python train.py --fusion_encoder_mlp_ratio=2.67 --fusion_encoder_bias="all" --beta2=0.95 --final_lr_fraction=0
Rows from block 3 of the image encoder, named by matrix and row number. Rows with one number belong to one channel. Each number is 128 + 24 x the weight over its row's rms, rounded and kept within 0 to 255. All counts start at 0. After the name is the row's rms in percent of the matrix's.
# convs0: first 3x3 conv (encoder.blocks.3.convs.0.weight, 128x128x3x3), inputs 57-75, a 3x3 kernel for each
# convs1: second 3x3 conv (encoder.blocks.3.convs.1.weight, 128x128x3x3, transposed), outputs 57-75, a 3x3 kernel for each
convs0.44 100 [142 127  82 112 112 128 144 154 139 156 183 168  99 117 112 135 110 140  72 122 110 114 128  65 148 102  85 138  69 102 113  87 138 119 118 110 151 151 122 153 129 162 145 129 146 106 120 122 137 138 118 151  97 148 134 138 100 116 173 150 133  87 106 108  70 131 151 140 133 139 140 113 128  75 105 174 137 142 139 149 137 134 149 137 104 106 123 115 112 134  92  83  84 135 114 123 140 141 146 158 114 108 120  92 104 110 111 133 141 152  76 112 101 123 118 119 131 145 106 109 100 115 115 119 139 150 142 172 147 120 131 144 129 148 105 119 168 105 101 158 132 137  89 117 143 181 128 142 139 142 136 161 145 164 131 147  88 124 172 113 134 186 146  91 149 115 112 109 133 131 136]
convs0.45 099 [151 118  93 122 123 119  99 126 110 122 135 147 112 123 126 133 127 133 178 130 141 144 100 124 126 134 108 115 144  91 119 125 130 115  77 133 167 101 128 161 139 128 187 161 104 138 111 174 136 103 157 123 110 129 133 132 187 126 125 126 130 110  96  79 121  54 130 156  88 129 161  93 119 155 131 140 151  94 146 127 118 120 133 108 155 150 111 150 146 123 123 150 138 132 119 114 142 147 145 137 145 107  92 141 110  71 132 116 151 119 115 120 136 149  92 126 138 117 132 130 119 106 119 114 128 146 112 149 143 126 123 132 162 114 127 110 110 154 126 100 126  86  91 136 138 107 133 179 135 152 172 168 100 140 127 136 135 143 140 106 167 115 132 137 122 113 130 143 128 121 148]
convs0.46 099 [164 114 130 152 136  97 117 122 132  99 143 168  93 143 151 116 156 127  90 125 158  84 130 120  62 136 131 180 100 148 164 127 162  99 127 139 115 157 107  76 134 115  97 134 133  92 143 124  77 134 121 121 140 108  62 157  85  80 163  91 126 150  97 117 110 181 118 114 160 121 106 138 146 128 155 114 123 157 151 111 157 154 148 132 117 168 108 109 168 140 158 123 127 148 106 160 141  86 172 101 115  95 114 161 101  98 147 132 146 102 108 144 101 129 136 102 149 145 144 125 128 124 139 131  87 152 126 158 159 155 157 121 131 148 123 134 146 103  75 153  96  77 178 124  98  85 115  85  99  87  73 118 126 124 139 102 130 107 131 120 110 114 162  94 131 190  67 141 169  64 147]
convs0.47 097 [130 154 112  95 148  94  95  95 124 102 141 151 151 141 132 142 125 145 111 117 171  80 113 130  37  99 134 133 145 169 127 108 148 163 110 125 141 147 107 153 156 109 122 151 121 147 126 134 133 136 123 126 161 122  78 137  95 116 162 104 130 143 142 113 117 126  81 135 161 102 155 124 115 146 162  97 137 171 141 134 121 118 120 139 135 154 127  92 153 136 141 142 127 122 133 141 152 119 123 121 115  94 133 128 104 126 122 126 114 136 105 133 110 126 121  96 124 148 154 126 118 139 100 149 112 102 103 176 104 143 181 155 162 155 157 133 115 122 136 157 113 103 153  85 135 137  99 142 122 124 119  99 132  95 156 115 105 149 106  72 118 134 163 106 148 161  85 155 148 104 125]
convs0.48 098 [160 145 112 141 116 109 115 130 115 128 113 140 140 122 111 155 134 118 114  82 163 131  72 122 135  97 163  69 156 130 137 148 128 128 123  63 150 113 131 150 122 141 123 124 158 111 116 108 108 127 111 137 136 118  99 107 135 133 112  69 145 124  99 113  76 130  86  98 129 133 109 139  60 140 154 120 156 144 109 127 115 125 113 120 101 105 150 131  95 150  86 150 140 126 164 169 111 148 116 156 146 116 127 119 130 106  96  66 132 146 111  88 128 135 117 127 117 109  96 122 125  99  37 145  78  61 138 136 127 164 116 129 110 137 182 141 115 131 128 126 119 157 116 112 143 141 141 141 125 157 110 132 144 118 172 112 148 127 137 153 112 160 109 134 128  99 137 155 111 140 110]
convs0.49 101 [147 138 170 135 150 102 133  81  97 101 124 130 133 124 114 141 131  97 143 152 158 155 130 148 120 146 127 123 142 143 110 114 107 144 158 112 109 148 121 159 150 146 169 111 149  95 131 156 177 127 143 163  89 122  97 136 138 130 108 161 149  89 118 138 118 108  96 107 140  94 174 135 161 123 154 101 113 113 102 130 112 139 161 139 132 148 108 153 106  92 131 150 158  76 120 113 104 147 127 134 151  90 152 126  82 112  68 124 144 133 132  96 143 102  89  74 131 118 153 136 131 118 126 134 140 121 139 120 142 148 113 132 143 113 102 125 153 124 159 138 164 161  93 132 140 107 118 148 154 126 173  94 131 101 144 160 178 156 162 175  71 145 123 116 147 117 139 105 132 127 149]
convs0.50 102 [146 104 146 138 116 108 120 160  86 153 131  96 134 116 146 143 122 149 108 140 129  81 112 143 122 129 149 100  99  80 107 116  90 129 121 144 144 104 147 159 117 121 134 162 118 165 123 112 122 127 155 120 140 121 100  96 112 164 143 113 123 160 113 106 150 132 113 137 151 140 135 143 101 150 125 128 171 118 166 132 114 128 127 141 135 141 113 133 148 144 157 147 139 100 149 129 129 161 136 108  56 123 134 125  88  79 146 120 149 107 165 132 124 151 103 152 137  84  87 121 112 124 104 135 139 130 115 146  88 139 142 127 132  90 113 108  96  80 143 155 114  96 142 120 188 133 160 188 113 134 118 134 121 161  91 177 133  90 126 121 155 123 215 121 150 124 113 148 116 132 122]
convs0.51 099 [ 92 144 126 125 133  81 118 159  99 116 119 161  77 110 117 121  91 103 141 116  87 147 111 137 133 132 132 115 128  71 138 191 107 114 115  57 164 174 142 158 156 149 123 148 160 112 122 149 104 101 142 133  84 103 126 113 200 125  98 178 128  81 141 125 137 100 134 144  90  83 139 124  71  87 115 102 125 119 111 108 101  91 105 125 108  79 102 149 158 115  96  93  94 136 147 116 126 129  83 155 142 132 136 104  81 118 133 112 118 123 112 137 131  76 125 153 102 167 130 121 159 111 131 130 126 104 126 105 157  94  81 157 121  91 138 130 139 120 140 100 142  92  86 118 117 176 138 142 146 136 149 170 149 153 175 116 170 152  83 148 126 125 104 124  90 117 134  97 115 119  85]
convs0.52 098 [113 115 138  97 109 107 124 136  88 104 137 119 127 143 136 159 125 104 125  87 127  87  72 142  93 116 172 132 120 114 113 132 115 158 116 117 122 152 148 107 130 162 139 162 147 100 100 108 139 140 124 150 182 150 130  83  85 143 150 168 122 169 140  72 145 146 123 111 131 113 108 153  87 121  97 174 141  93 162 153 120 131 155 182 140 140 170 114 130 112 139 108 116 141 135 110 139 140  98 154 167 164 121 125 150  91 129  91 151 161 165 110 137 134  71 138 102 159 113  90 126 141 109 144 128  96 119 145 103 112 152 134 164 128 132 140 132 113 135 126 165 131 168 133 123 145 156 111 134 146 128 186 150 115 156 144  92 135 145 121 148 116 145 160 127 111 133  87 125 155 115]
convs0.53 101 [113 133  92 107 133 122 138 157 174 132 130 118 148  97 101 102 126 114  48 139  80  77 153  75 132 145 163 130  71 136 113  73 121 136 134 119 102 164 128 125 115 147 153  83 128 107 152 151 134 125 144 182 113 159  79 124  89 111 133 109 136 105 135 117 118 155 127 150 133 138 142 109 176  90 138 171 118 146 137 118 125 154 131  84 142 137  96 139  82 100 129 119 119 121 110 142 125 128 154 146 172 123  96 109 154 112 133 153 120 167 120  82 119 136  91 122 154 108  81  98  86 112 162 145 139 155 149 126 139 166 121 135 151 142 113 106 142  86 109 130 137 160  48 127 138 174 132 156 127 144 144 129 154 124 144 119 117 130 159 170 100 152 180 173 162 125 132 134 136 157 130]
convs0.54 100 [ 93  65 156  85 104 167 127 139 154 123 154 155 105  97 114  98 112 121 105 122 134 150 139 125 145 134 121  75 103 158  75  96 142 118 115 116 156 137 155  99 121 165 101 161 146 123  96 123 104 117 105 127 149 135  98 118 147 148  96 122 141 112  98 148 107 127 130 136 132 121 122 139 102 137 116  74 147 126 140 148 153 145 151 151 137  95 110  99  88  90  88  81  95  54 134 141  92 127 126 129 136 140 165 141 123 149 113 141 148 120 135 122 123 127  78 128 145 118 120 102  89 140 132  99 148 156 115 152 133 135 137 151 143 137 126 115 150 168 129 104 107 155 133  68 169 130 164 140 150 164 114 122 139 170 152 139 138 110 136  98 121 133 101  66 148  80 143 150  41 132 129]
convs0.55 100 [ 99 113 153 140 142  89  99 140 120 112 138 107 114 140 140 156 103 145  60 109 159 147  58  74 130 113 113 102  99 145  90 105 148 143 133 101 147 121 116 154 119 117 139 132 166  98 183 130 126 123 131 190 147 177 112 111  63 106 121 113 129 126 122 131 132 117 112  77 103 127 128 137 149 143 157 128 108 168 108  83 155 131 153 105 141 147 135 141  89 127 125 107 175 123 111 165 125 138 121 108 131  91 104 150 113  98 121 127 128 129 159 109 149 162  90 120 157  79  46 105 106  97  87 123 136 106 129 124 131 152 144 151 149 138 103 134 136  92 150 124 142 154  97 152 134 140  84 136 150  87 136 135 162 120 108 137 111 139 118 140 139 142 148 131 168 129 132 166 109  93 141]
convs0.56 102 [ 71 136  90 123  77 129 134  93 120 145 132 164  79 142 149  85 120 146 116 101 107 133 114  91 142 114  86 120 106  96 122 134  92 112 120  99 124 163 113 147 119 141 146 128 162 135 107 129 114  93 156 129 119 172 145 148 128 150 132 158 127  97 117 157 114  79 147 132  73 144 137 123 147 123  76 112 144 148 120 148 127 138 133 151 112 107 148  74  78 148  92 123 131 140 122 125 139 122 141 139 196 105 144  89  78 126  60  62 123 146 134 124  82 125 108  79 117 129 125 147 133 109 130 141 116 119 145 135 133 114 136 152 100 135 127 133 140 122 142  95 132 114  81 130 124 154 149 123 112 154 122 115 179 127 161 134 143 108 126 110 101 146 134 132 113  70 122 112  89 110 127]
convs0.57 098 [107  65 126 133 133 120 136 178 106 123 122 126 111 161 146 134 139 169 121 112 125 136 120 158 101  62 173 128 107 126 112 126 126 127 156 127 145  80 155 138 107 156 129 189 126 105 110  80 128 113  95 112 131 148 101 131  96 152 105 139 110 126 117 135 121 159 107 112 158 132 149 166 108 145 107 103 117 116 158 149 113 159 147 140 127 109 162 104 129 143 106 112 116  93 127 144 129 146 132 162 108 149 120 106  92  72 146 128 150  93 134 150 101 112  71 148  87 104 138 112  93 127 132 113 145 128 115 150 129 120 157 110 144 123 111 121 131  95 134 117 130 102 163 130 141  69 178 135 112 116 140 156 134 141 118 136 130 141 112  93 155 116 157  93 178 144 125 116 134 151 143]
convs0.58 098 [134  86 108 173  78 113 165 119 112 135 132 113 112 136 133 118 162 116  89  69  56 121 163 118 105  97 176 130 115 114 140 117  75 107 126  73 115 156 132 152 103 157 110 142 151 116 129 115 140 122 150 101 104 121 116 126 117 127 124 130 136  92 122 117 125 147 156 108 119 170  91 156 154 134 108 102  96 104  94 140 133  88 107  82 113  97 137  98 108 121  99 161 127 149 139 115 115 112 130 108 128 140 135 116 144 188  96  60 107 138 155 128  91 128 152  94 109  94  89  73 159 127 114  91 122  80 166 134 119 132 150 122 126 195 118 121 105 118 101 120 143 113 111  96 126 111 156 143 127 159 122 138 168 112 122 108 153 114 139 138 126 108 131 144 139  98 103 155 114 112 149]
convs0.59 101 [134 143 123  74 103 100  94 104 103 100 135 126  96 124 169 114  94 150 118 143 129  93 132 120 130  92  96 108 116 140 151  79  91 154 112  77 122 123  41  87 114 111  80 119 135 133 151 109  89 116 147 113 134 107 135 136 137 115 133 116 117  96 132 101 122 115 135 136 123 132 124 112 109 105 121 162 119 136 140 179 152  88 147 141 117 103 159 122  98 138 125 115 155 127 109 119 127 132 105 115 128 101 104 152  94  76  97  61 152 128 102 118 112  76  86 110  83  93 109 123 124 116 149 138 101  78  98 119 138 136 108 159 111 128 154 104 130 125 101 118 116 119  83  86 144  95 110  89 119 120  85 118 108 135  93  97  96  92 128  94 117 136 154  99 131 108  92  75  76 144  96]
convs0.60 103 [101 123 125 136 117 119 137 142 125 134 147 175  99 119 135 129  81 116 123 119 135 120 135 123 127 129  88 158 131 100 113 110  97 105  94 108 119 125 156 134 138 170 159 191 145 110 133 177 102 107 120 138 126 103 120 145 166 116 144 151 129 132 116 131  86  61 124  95 108 139  97 151 156  83 109 144 109  85 142  98 101 130 105 157 142 116 148 136 135 138 153 138 112 167 136  98 138 130 125 136 102 105 123 119  93 109 138 119 121 134 111 151 160 137 100 168 142 140 156 152 140 126 105 136 134 120 102 146 178  74 112 158  89  58 158 115 126 139  97 125 147 101 145 126 121 143 174 132 130 176 151 176 169  92 112 162 113 127 143 137 184 144 149 126  90 145 151 113 117 139 117]
convs0.61 099 [129 110 148 115 168 134 109 164 112 137 145  98  98 124 136 115 101 117 129 120 119 154  86 120 148 120 134 136 118 100 102 132 102  98 131 116 170 131 136 137 138 139 155 144 101  95 124  87 107 136 102 116 104 111 131 130 135 142 110 126 131 118 119  96 125 129 105  87  99 128 104 134 107 143  98  99 126 142 140 110 173 143 152 116 152 106 122 136 116 133  68 156 143  87 163 146 122 155 146 131 112 115  92 134 112 107 136 138 127 103 112 105 137 102 120 152 108  96 122 123 114  90 160 129 134 154 130 129 137 133 146 125 135 129 140 154 134  99 141 118 109 138 117 138 167 157 155 142 166 146 148 150 102 162 130 159 159 154 105 130 139  97  96 175 121  78 178  96 114 147 116]
convs0.62 101 [122 126 153 125 136 116 143 129 122 118 109 120 134 101 114 132 131 111 141 124 106 130  99  89 142 156 128 129  87  99 130 102  69  99 113  74 149 158 167 136 152 134 156 131 166  91  78 135  95 134 158 107 115 130  67 158 160  91 133 122  79  95 127 136 140  92 124 145 112 120 149  80 116 117 126 124 114 133  98 105  87 123 126 149 146 105 121 149 101 131 170 115 143 149 112 113 145 122  88 134 148 108 106  94 126 116 130 109 159 156 135 147 151 159 147 132 141 122 106  99 110 119  99 136 132 153 100 107 142 118 122 123 140  91 118 120 124 170 130 140 146 150  67 146 173 171 141 147 158 159 152 164 174 153 149 146 137 105 145 194 128 161 140 121 104 116 132 117 115 131  96]
convs0.63 098 [110 154 135 127 161  45 149 173 136 118 142 144  72 120 126  99 108 125 121 146 137 139 108 158 129 126  97 113 153 106 106 180 109 110 126 121 136 111 137 153 101 141 116 129 152 114 132 131  81 115 132 102 102 137 133 144 188 113 107 205  79  98 133 114 120  88 133 123  95 125 155 152 116 119  88 131 132 107 116 132 132 126 123 144 115  70 100 146 136 108  78 107 119 159 155 112 144 136 100 131 155 166  88 120 104 111 140 131 138 105 142 141 124  96 131 134 137 126 126 124 146 104 176 142 157 104 133 155 141 129 121 117 126 117 135 137 141 126 134  86 158  79 105 136 159 137 157 139 142 124 155 176 150 136 126 116 124 102  99 116 142 139 131 150 137 131 161  96 134  94 141]
convs1.44 096 [ 91 102 121 123 110 144 163 112 121 119 124 101  98  97 125 107 127 133 162 133 121 111 121 156  83 122 143 109 123 101 117 118 127 127 144  90  70 107 151  85  90 206 134  97 117  95 108  91 105 148 142  72 177 108 152 141 135 143 146 113 128 139 119 108 101 118 133 101  92 141  98  82  80  91  93  95 182 139 103 134 130 166 136 163 116 130 125 126 146  92 145 114 111 159 150 150 148 151 122 169 148 166 133  95 142 110 105 136 167 123 120 149 140 119 130 104 138  80 120 135 123 116 114 143 124  73 115 139 132 143 154  93 117 133 106 128 143 168 148 145 151  88 127 131  97 123 128 120 123 170 163 156 142 101 101 158  91 122 109 129 130 112 135 135  97 114 155 138 157 160 182]
convs1.45 101 [130 124 128 116 151 127 108 149 148 139 141 126 120 103 126 119 122 102 116 102 154 106 108  99 109 107  90 134 126 151 112 130 150  79 131 156 147 154 102 126 153 142 119 144 134 103 115  85 113 132  95 118 106 136 145 156 116 158 149 143 174 161 101 122 136 136 144 166 152 145 162 127 148 127 156 119 127 151 128 127 142 148 136 127 115 116  98 136 105  79 132 134 110 126 102 152 146 141 164 102 151 165 110 156 135  96 180 120 125  92 127 125 128 130 110 125 115 129 116 119 107 137  71 138 143 113 158 167 152 148 120 132 129  87 100 120 138 149 115 108 130 110 112 129 119 102 122  84 110 120  87 124 109 147 164 167 134  77  96 180  72 111 143 101 126 129  84 159  80  97 157]
convs1.46 110 [138 160 146 139 146 132 126 130 106 141  72 127 152  96  85 169 111  79  92 146 113 125 123 123 115 126 161 134 131 127 137 106  62 116 126  67 123 129 101  86 120 103  77  97  90  90 107 141  93 131 102 149 136  94  95 116 171 105 133 179 123 138 156 115 130 113 101 109 104 105 111 133 136 133 117 168 133 133 119 112 145 132 137  90 109 101  82 165 124 117 128 116 111 103 100 104 126 128 145 112 133 119  95 113 149 125  97 155 106 102 127 121  97 111 115 148 170 154 140 164 114  76 128 128 128 102 188 131 149 156  97 139 114  93 143 137 175 117  94 129 111 125  92 118 133  76 101 126  92 111 124  95 113 123 143  92  94  89 118 125  82 153 141  90 120 137  98 128 112 117 140]
convs1.47 098 [138 123 105 157  85 137 142  81 122 169  58  99 163  96  69 172 126  96 138 158 118  92 129 138  75 108 150 135 106 132 145 105 144 112 101 108 133 152 107 127 137  84 128 132  58 110 143 136 109 158 121 115 159 128 124 150 133 111 127 133 109 113 136 107 147 125  97 162  88 147 146  99 133 158 128 134 120 143 100  94 129 154 147 113 169 122  80 175 149  98 149 125  98 102 134 147  96 153 165 106 116 115 108 117 133 126 114 169 136 104 116  98 132 143 102 151 166 168 149 173 147 122 157 162 115 115 111 132  86 124  93  91 141  73 140 135 150 137  99 136 127  97 122 120 175  95 121 190  86 119 173 104 102 156 110 119 121 102 113 145 112 126 125  70  99 115  58 121 104  87 101]
convs1.48 098 [104 115 110 138 114 113  98 144 120 120 120 138 138 106 123  96  89 123  92 105 173  74  90 116 101 126 131 125 152 156 134 138 180 162 151 156 177 152 119 175 127 104 149 119 114 141 118 132 137  99 130 143 117 147 139 156 118 137 147 130 104 103 135 133 180 128 167 162 148 158 125 115 140 120  98 122 135 130 115 128 161 137 117 129 118  89 134 130  99 134 159 121 147 164 102 116 136 115 172 114  76 119 127  95  99 169 127 134 118  98 139  94  88 115 100 101 125 144 138 146 147 127 148 159 118 138 150 130 163 158 117 142  91 125 135 137 137  98 184 169 143 138 128 138 101 129 129 100  94 124 106  83 130 187 115 121 161 114 134 132 112 149 122 126 132  97  97 107 114 134 195]
convs1.49 109 [103  98 144 116 111 100 127 150 146 108 143 119 143 133 136 131 108 117 140 114 118 152 131 116 122 130 175 134 119 104 101 130 127 144 136 105 100 153 135 116 140 173 113 130 142 113  92 155 179 123 190 171 112 153 144 116 148  92 119 154 109 111 148 153 182 133 131 129 110 111  79 128 165 151 137 123 161 124 108 104 127 110  87 110 141  84 140 168 103 140 129  93 132 115 149 129 208 177 125 148 147 120 121 113 114 144 134 187 113 105 114 121 115 112 151 159 129 147  82 126 145 116 146 121  98 141 138 107 144 133 130 161 173 148 166 149 111  94 130 101 170 202 149 127 125 142 118 150 116 140 148 149 128 113 149 152  93 114 170 135 117 143 135 111 142 146 175 119 174 149 149]
convs1.50 096 [102 109 126 125 122 169 133 110 130 157 109 142 130 133 146 171 165 144 144 116 135 132  91 164 124 146 146 148 142 187 135 158 158  84 108 119  98 110 110  94 126 135 142 102 155 160 148 155 134 150 203 108  94 161 137 176 117 144 117 125 127  94 123 124 139 106  88 153  97 141 150 127 126 152 169 101  76 151 111 116 113 141 130 153 124 113  96 184 151  91 119 106 136 164 139 145 106 163 108 135 171 150 117 141 116 114 125 118 115 119 145  74  89 127  93 133 148 127 126 169 126 143 108 114 110 142  89 135 142  84 149 141 142 131 161 158 121 124 152 146 155  89 121 124 176 104 160 152  91 141 164  91 119 106 140 156 105  92 143 152 124 171 126 135 141 142 125 160 141 113 116]
convs1.51 101 [116  86 115  94  75 103  59  87 127 127  99 125 130 103 135 162 126 128 150 140 126 137 122 112 138 101 122 113 112  93  96  68 106  91  76 130 135 144 144 166 172 144 146 173 153 108 150 122 152 152 129 177 138 177 127 136 160 177 177 155 173 148 148 108 177 160 122 145 123  93 131 110 132 107 127 181 174 138 180 185 103 149 155 142 157 136 137 181 154 164 136 111 181 106 105 149 104  95  90 114 109  91 160 133 133 122 103 118  84 107 120  93 137 118 109 122 155 140 153 125 129 130 125 110 111 127 131 116 128 102 134 128 119 137 114 123 137 129 120 113 121 132 107 122 119 131 150 128 143 118 153 174 142 111 114 135 111 107  97 135 152 140 112 108 150 143 143 163 141 117 126]
convs1.52 096 [ 85 123 128 127 152 154 169 145 146 108 141 119  93 131 130  78 122 149 132 142 154 118 141 114 137 104 126 156 167 122 122 135 143 125 171 164 132 136 151 138 152 132 155 103 128 117 119 139 124 117 126 107  93 123 146 154 147 160 152 140 120  78 105 155 124 123 162 139 115 112 138 142  97  99  84 105 100  86  90  73  95 157  88 135  90 137 103 105 113  94 138 145 178 178 149 154 151 145  95 116  82 114 128 136 120 121 133 117 123  95 133 156 132  98 140 108 143 113 145 140 110 136 140 112 161 156 126 162 138 143 154 117 126 122 127 151 128 178 135 131 150 112 106 145 110 125 148 103 144 166 108 100 149 175 112  67 117 141  90  99 110 105 113 138 144 149 110  77 101  81 116]
convs1.53 102 [108 123 113 122 166 122 117 118 121 108 107 131  99 126 141  69 154 149 141 118 125 129  74 144 137  77 139 117 142 148 135 151 137 131 106 100  92 131 165 103 117 199 123 129 129 105 108 122 131 119 137 114 128 124 105 111 146  98 124 109 103 116 115 104 112  92 111 118 126 126 142 161 142 105 110 118 141 147  88 110 145 130 137 166 146 106 144 100 139 115 149 122 102 157 148 136 156 127 160 158 120 121 167 146 165 140 111 154 160 126 108 138 126 115 129 125 123 128 137 166 168 129 150 141 116 129 130 125 141 180 157 128 117 111 121 123 140 104 178 167 102 107 108 112 110 157 116 133 148 138 122 155 118 162 135 156 114 138 172 134 165 135 124 118  96 125 153 132 109 120 171]
convs1.54 095 [ 94 170 150 135 152 127 139 109 108  85 100 155 110 142 161 128 133 148 108 109 115 104 119 119 115 156 104 134 173 155 132 154 127 131 119 129 140 169 112 115 147 102  87  93  93 139 138 135 134 115 130 101 137 100 114 116 128 131  77 111  79 122  97 122 109 128 167 123 127 164 134 141 122 133 128 126 149 125  94 102 138  92 109 121 134 125 135 141 140 135 152 141  85 131 126  67 121  94  79 157 130 142 155 141 173 140 150 131 143 147  97 185 153 105 154 133 136 151 138 139 121 105 129 111 109 130 114 173 171 114 143 136  94 132 161 100 155 157 109 147 148 106 121 147 130 122  97 128  97 103 124  76 100 133 108 121 108 121 160 152 112 102 118 164 124 136 137  97 109 118 124]
convs1.55 103 [ 99  94 135 118 118 100 133 155 118 103 141 115 138 134 168 101 118 132 132  48 154 154 101 104 118 143 153 169  97 112 105 132 147  98 136  99 115 164 147 125 138 181 117 137 130 110 126 139 166 165 141 143 133 107 151 118 162 123 123 110 116 110 116 157 141 114 156 108 113 103 130 126 170 139 102 155 169 118 140 104 110 127 162 103 153 152 144 138 124 110 141 110 136 129 150 140 164 149 126 157  36 151 147 118  95 112 145 123 112 122 136 103 116 128 126 132 139 137 136 148 124 153 146 105  82 106 142 108 159 134 127 154 144 151 131 174 100 113 128 145 131 150 160  98  99 148 118 124 136 119 124 127 136  99 123 168 108 133 178 160 146 109 111 120 144 128 144  95 125 109 149]
convs1.56 098 [150 142  94 136 138 131 142 114 124 134 119  84 135 140 126 158 162 140 161 150 104 116 149 127 118 146 139 127 102 129 105  99 160 145  91 160 113 180 156 125 165 175 131  79 127 112 121 137 140 122 163 141  86 147 129 151 114 139 165 111 105 107 129  85  96 173 103 102 139 100  93  95 137 120 117 169 135 104 133 110 125 120 125  98 135 128 100 145 120 134 135 123 123 130 119 138 115 102 130 139  74  98 132 110 133 124 143 159 169 113 112 158 118 117  77 158 138 144  96 142  82 115 188 148 101 175 156 130 125 159 135 105 183 157 124 101 160 137 133 150 127 152 112 141 126  96 113 150 141 108 189 152 123  68  88 107 120  88 140 141 105 131 140 145 125 117 170 109 112 177 150]
convs1.57 100 [115 137 147 160 159 162 186 135 122 137 108  87 140 136 126  89 139 123 133 175 131 113 151 147  89 118 123 116 147 123 118 126 139 119 136 116  86 126 142 126 138 135 160 116 138 163 127 110 142 108 120 137 108 111 131 160 182 149 119 149 100 117 129  99 106 108 120 119 125 118 123 119  91 116 100 112  96 140  91  74 101 141  92 110 125 141  77 112 136 130 147 131 129 126 127 121 118 138  90 128 132  87  98 131 135 118 153 130 162 149 121 144 158 123 117 119 149 126 118  99 119 141 128 156 141 123 149 134 120 106 174  94 106 138 146 145 101 158 139 135 119 123 146 153 122 103 152 149 139 112 149 129 130 105 111 100 127 128 141 106 150  93 154 137 137 120 107  99 120 111 104]
convs1.58 099 [115 170 141 123 154 133 129 185 154 151 172 135 142 175 132 111 166 144 153 138 117 105 160 153 131 149 142 141 153 138 112 124 166 124 135 162 148 144 144 160 156 138 144 111 133 142 115 104 103 111 115 130 130 138 114 128 127 122 143  98 133  98 110  90 120 138 127 119 141 125 109 114 132  97 116 172 109 137 180 152 125 138 169 134 157 171 114 132 139 107 110 124  88  94 103 146 122 137 175 155 141 160 134 133 162 131 127  71 133 115 132 135 124 154  98  93 115 134  99 107 116 117 178 112 130 143 148 138 124 140 150 143 135 137 113 158 159 131 161 158 157 147 136 147 187 173  88 126 144 116 124 171 146 156 151 107 114 128 101 119 111 104 191 137 140 134 131 135 118 164 140]
convs1.59 099 [ 96 129 121 110 129  88 125 114  53 124 107 136 120  69 106 147  95 107 140  84 165  91 116 125 133 187 147 139 121 151 131 113 116 136 139 125 122 157 111 111 110 104 134 100 101 153 149 147 148 133  89 111 114  82 110 152 129 146 137 131 135 103 112 134 140  97  99 135 137  97 119 127 167 155 125  96  98 129 104 113 165 121 139 148 104  89  95 135 111 160 137 134 152 130  84  97 120 123  99 115 120 118 130 175 130  96 145 163 145  98 113  65 125 150  94 143 162 104 129 132 131 101  41 146 149 123 139 164 134 129 149  81 120 111 136 118 153 132 143 162  77 107 121 117  97 101 103  98  74  80  81  89 114 115 126 100 106 122 124 153 109 135 157 121 109 121 133 121 112 125 132]
convs1.60 094 [122 113 102 138  77 102 116 103 105 126 106  99 113  89 103 108 103 105 102 113 152 101 105 168 131 127 122 132 124  92 112 102  91 128 108 119 114 128 122 107 138 130 127 130 122 100 141 110 148 128 101 137  90 124 110 133 132 134 153 115 150 199 117 109 152 114 128 141 134  87 125 139  93 101 107  85 160 111 121 174 131 157 103 126 149 101  91 164 115  92 123 130 148  91 104 164 107 116 129 108 103 107 148 141 125 147 136  84 139 100 123 154 120 111 155 120 112 104 160 125 133 120 130 152 129 140 118 145 120 133 137 122 118 116  99 105 115 127  86  86 104  99 104 101  88 118 116  97 121 117 135 115 113 129 138 151 134 112  71 127 124  85 112 121 129  76 117 158 109 133 125]
convs1.61 091 [ 99 174 151 106 172 123  68  87 105 135 122 106 135 117 101 160 103 144 134 147 152 134 138 140 127 150  88 137 125 138 160 160 130 159 140 124 105  93 134  90  75  96 129 103  91 146 129  90 153 133  69 136 130 126 134 141 148 145  93 117 132 106 111 114 126  94 152 112 126 161 123 132 157 121 135 135 172 164 145 149 147 147 123 139 131 103 133 141  82 151 141 114 152 165 129 145 129 143 144 183 150 128 135 163 140 101 144 118  68 166 145 118 149 124 139 154 150 138 123 153 122 131  97 128 125 106 101 150 184 109 144 141  79 152 145 178 123 151 137 133 119 149 155 114  99 115 106  94 144 111 126 135  97 153 100 139 126  95 150  94 134 139 108 171 156  89 166 140 125 159 164]
convs1.62 098 [115 126 132 146 122 132 149 142  82 152 143 155 125 105 141 112 115 122 151 140 137 125 124  98 162 120 108 170 109 158 153 131 135 133  94 146 127 125 131 110 139 170 157 153 167 166 149 156 160 139 124 164  91 135 137 138 153 142 158 158 142 157 148 145  80 141 107 100 140 142 143  98 124 104 143 113  85 158 151 125 113 143 156 137 125 102 115 126 139 112 139 108 113 128  99 123 114 106 129 128 139  87 122 134  60 142  94  80  99  92  68 115  64  56 111  81  82 138 137 143 127 143 116 111 107 111 114 138 144 131 127 147 120 154 108 147 155 143 134 115 160 113 111 122 117 135 181 133 111 133 133 156 117  90 127 149 104 116 136 146 142 168 157 172 138 163 165 141 120 116 139]
convs1.63 098 [123 117 124 110 143 138 137 104 134 144  98 116 115 116 138 121 134 159 124 149 140 130 169  94 162 139 141 114 110 111 108 106 117  92 128 148 123 130 122 121 141 146  91 107 136 122 108 130 159  87  97 159 101 173 103 137  99 162 151  94 164 137 135  97 157 162 135 138 155 118 119 113 123  98 139 145 149 137 138 148 119 159 130 127 135 106  78 136 139 131 134 125 189 116 137 190 101 119  98 137 150 123 141 172 133 138 127 128  86 122 141  64 121 141  55 133 156 142 106 109 118 128 119 109 108 169 124 104 140 120 128 106 107 109 113 143 107 165 132 117 146 158 115 142 129 119 133 116 148 147 133 183 141 128 140 120 135 123 100 159 153 132  78 108 154 106 114 156 115 103 108]